config.yaml
encoder_arch: "res2net"
model: "image denoising autoencoder"
dataset: "gratings and oriented noise at many angles and scales"
train_examples: 98750
image_size: 32
crop_scale_min: 1
horizontal_flip: false
bottleneck: "denoising"
downsampling_factor: 4
encoder_norm: "batchnorm"
encoder_activation: "gelu"
encoder_depths: [4, 4, 4]
encoder_kernel_size: 3
encoder_stem: "single"
encoder_widths: [96, 144, 208]
loss: "mse"
latent_channels: 8
decoder_norm: "batchnorm"
decoder_activation: "relu"
decoder_channel_attention: "se"
decoder_widths: [48, 96, 192]
decoder_blocks_per_level: 2
decoder_block: "plain"
decoder_attention: false
decoder_upsampling: "nearest_conv"
init: "trunc_normal_002"
optimizer: "adamw"
lr: 0.0047
beta1: 0.9
beta2: 0.999
eps: 1e-08
l1_shrink: 0.01
steps: 6800
batch_size: 384
epochs: 26.4
lr_schedule: "step"
warmup_steps: 200
weight_decay: 0.07
Rows from block 7 of the encoder of a small image denoising autoencoder, named by matrix and row number. Each number is 128 + 24 x the weight over its row's rms, rounded and kept within 0 to 255. All counts start at 0.
After each channel's rows are labels from the 100 images, of 14848, where the channel reaches its highest value: "patch colour" is the nearest of a few named colours to the mean colour under the peak; "responds to" is what is common among them. Only what is clearly more common there than usual is listed. The data: gratings and oriented noise at many angles and scales.
# c30: last pointwise conv (encoder.blocks.7.c3.0.weight, 144x144x1x1), inputs 0-143

c30.81 [128 124 128 137 128 128 196 128 128 128 132 123 129 106  94 115 128 136 128 123 128 128 129 128 127  51  81 153 127 128 128 128 129 128  64 128 156 137 164 151 128 176 137 156 130 128 181 128 125 128 142 188 167 152 173 160 165 128 158 127 181 172 127 174 170 128 147 135 132 179 169 168 128 128  96 109  95 121 127 128 126 115 128  72 119 122  95  99 128 105 104 128 128 127 128  93 103 103 128 125 128 127 115  88 101 113  90 127 158 127 134 128 131 127 142 185 135 132 127 128 148 131 143 122 127 127 136 126 150 128 139 128 147 128 127 162 154 124 128 126 127 185 138 167]
patch colour: black
responds to: dashes; medium

c30.43 [232 128 204 255 208 147  97 136 171 141  86 117 116 130 134 114 115 182 144 127 124 224 134 128 125  93 130 128 129 160 130 140 111 134 131 119 111 136 113 139 135 110 131 128 120 135 107 128 146 121 122 103 124 133 123 131 120 133 122 140 125 123 140 126 102 128 128 104 128 123 131 132 157 151 125  97 133 132 162 128 127 118 111  89 124 121 134 137 128 126 134 113 131 159  92 130 131 129 163 116 128 130 130 132 132 130 103 131 100 144 134 124 128 123 126 126 100 113 132 121 123 128 104 123 127 135 117 130 124 184 129 129 131 128 128 128 125 127 162 127 127 119 128 126]
patch colour: cyan
responds to: coloured; square grating; kind: dashes

c30.90 [127 217 124 126 122 128 203 125 126 128  93 170 142 138 125 139 129 121 128 128 111 111 134 130 165 228 123 125 126 128 132 142 124 130 117 129 157 124 170 125 121 150 127 130 123 128 122 130 100 127 132 127 143 123 117 122 130 127 125 121  97 128 128 147 152 130 123 158 126 127 122 126 144 128 175 152 175 130 127 161 126 176 134 187 154 127 159 140 128 129 143 190 178 124 131 158 150 145 126 160 180 172 141 134 174 116 169 145 135 136 171 144 133 155 125 165 125 124 139 153 144 140 125 140 127 173 121 170 154 128 142 128 131 139 142 143 139 143 162 131 147 158 127 137]
patch colour: black
responds to: dashes; very coarse

c30.107 [173 124 138 217 231 161  83 133 211 156  77  78 118 128 140  93 124 122 135 118 120 255 130 129 112  97 118 118 137 139 124 123 115 129 129 112 122 138 130 144 131 136 140 131  96 130  60 128 129 122 121 127 124 137 128 129 133 123 129 146 131 130 140 134 104 130 126 115 122 132 129 131 127 128 114 121 147 136 127 128 129 118 127  67 126 118 130 138 128 128 130 123 126 132 122 130 130 125 133  99 128 124 119 128 134 126 111 128  74 125 123 129 123 115 107 116 120 117 123 128  91 110 121 121 123 124 121 124 111 128 122 129 125 123 122 128 128 109 128 122 123 122 110 119]
patch colour: cyan
responds to: coloured; dashes; kind: square grating

c30.102 [102 122 125 255 116 128 181 122 140 129 115 179 126 119 138 127 140 128 127 126  85 130 108 125 125  86 117 113 119 127 131 114 203 112 167 149 126 114 125 125 122 127 125 125 146 123 132 131 131 122 145 124 126 122 114 132 122 125 114 131 128 123 125 126 133 133 141 137 127 124 122 124 129 129 144 127 122 114 124 129  99 136 124 136 127 123 156 117 129 152 122 174 123 111 128 123 123 123 128 141 128 125 123 126 134 112 130 124 134 125 142 128 123 125 125 233 124 127 123 130 162 124 127 136 123 184 123 150 188 129 125 129 136 154 124 153 130 198 176 125 123 191 123 127]
patch colour: black
responds to: dashes; stripes at 165 degrees

c30.76 [139 126 128 128 128 128 126 169 128 128  77 125 126 126 128 128 174 128 128 128 133 128 125 128 128 104 172 126 170 128 128 125 182 127 203 163 153 154 141 146 128 165 141 156 152 128 154 128 126 128 132 128 167 151 148 156 171 128 158 131 163 173 128 159 165 128 128 149 128 145 168 176 128 128 149 132 128 128 128 124 135 129 128 196 126 143 130 132 132 131 128 126 131 128 133 137 128 131 127 127 128 120 128 128 133 154 127 137 182 128 139 133 142 156 192 176 165 185 132 153 181 157 170 135 143 136 180 131 159 128 139 173 165 147 143 150 149 127 131 146 128 175 148 165]
patch colour: black
responds to: dashes; very coarse

c30.53 [117 126 154 201 129 130 129 126 129 128   0 130 119 122 132 133 128 179 127 129  82 139 128 133 134 114 103 118 129 127 128 101 128 125 239 127 128 132 130 161 140 129 156 130 124 133 124 128 138 124 133 149 161 152 143 130 130 125 141 172 137 141 158 152 134 126 140 122 130 129 163 182 129 128 159 120 191 136 129 130 150 144 128 145 129 128 178 139 129 143 141 158 135 131 128 167 135 135 152 138 128 139 130 166 212 140 133 158 132 123 115 127 117 121 129 151 125 125 117 129 155 116 122 122 121 120 124 120 134 129 118 128 120 122 120 126 128 122 140 121 135 130 119 180]
patch colour: black
responds to: dashes; very coarse

c30.67 [138 128 127 128 173 151 107 128 147 134 155 128 127 124 118 108 128 125 132 124 147 151 109 126  98 128 166 128 128 128 128 110 145 111 115 128 103 115 101 104 105  94 100 110  95 114  89 103  97 152  99 103  92  92  98  96 103 146 106 102  95  97 146  97  98 115  98  95  98 103 103  95 103 121  89 107  88 105 128 115 128  99 128  67 107 128 107 104 128 100  92 116 128 128 128 108 109 103 128 108 128 106 102 102  93  96 102 118  82 102 109 111 113 110 128  77 128 128 100 105  89  91 128 102 101 107 128 104  72 128 106 128 102  98 107  94 102  98 108 114  99  84 110  96]
patch colour: cyan
responds to: coloured; dashes

c30.142 [193 129 130 143 132 128 172 135 128 119 111 108 132 124 124 124 125 131 129 126 130 131 134 125 126 136 154 132 114 133 122 132 130 130 101  98 129 125 140 126 141 141 128 126 196 126 189 130 211 111 152 212 165 177 160 143 126  98 126 146 170 147 126 183 133 137 216 138 206 194 137 149 127 129 201 128 174 125 127 127 123 128 128 228 130 129 127 127 122 128 127 128 132 126 130 128 128 125 130 120 126 127 125 129 151 124 125 128 139 130 128 128 128 129 143 128 132 126 128 128 146 130 129 129 129 128 128 129 137 127 133 128 128 129 129 130 128 129 128 128 128 131 129 138]
patch colour: black
responds to: dashes; very coarse

c30.127 [132 128 128 158 128 128 103 128 128 128  63 255 128 128 127 134 128 207 128 128  97 128 129 127 127 128 197 128 128 128 128 128 128 128 127 128 126 127 128 128 128 126 128 128 127 128 128 128 136 124 127 127 122 127 127 128 127 120 128 128 128 123 127 127 121 123 135 122 121 128 128 127 131 128 116 128 125 119 127 128 119 117 128 113 128 127 120 127 128 131 120 120 128 128 128 120 122 121 128 121 128 119 119 123 117 127 116 117 108 128 120 128 127 123  99 128 120 128 122 128 111 118 127 127 125 123 120 118 120 128 117 128 112 112 123 121 128 117 127 122 121 117 117 109]
patch colour: black
responds to: filtered noise

c30.26 [129 147 128 142 128 128 255 128 128 128 132 138 129 128 128 127 128 130 128 128 128 128 129 127 126 123 112 129 128 128 128 128 130 128 127 128 142 153 137 152 149 141 139 137 127 145 154 128 183 127 169 145 150 148 157 174 139 124 155 158 138 147 127 133 156 128 175 153 180 129 177 148 128 128 150 143 146 141 128 128 190 138 151 144 134 202 156 135 152 148 138 145 162 128 138 132 134 136 128 141 128 157 140 133 153 130 141 133 148 128 150 139 133 142 177 169 134 137 142 148 164 151 145 137 140 150 138 154 157 128 139 169 151 166 142 164 134 153 128 144 128 168 143 149]
patch colour: black
responds to: dashes; very coarse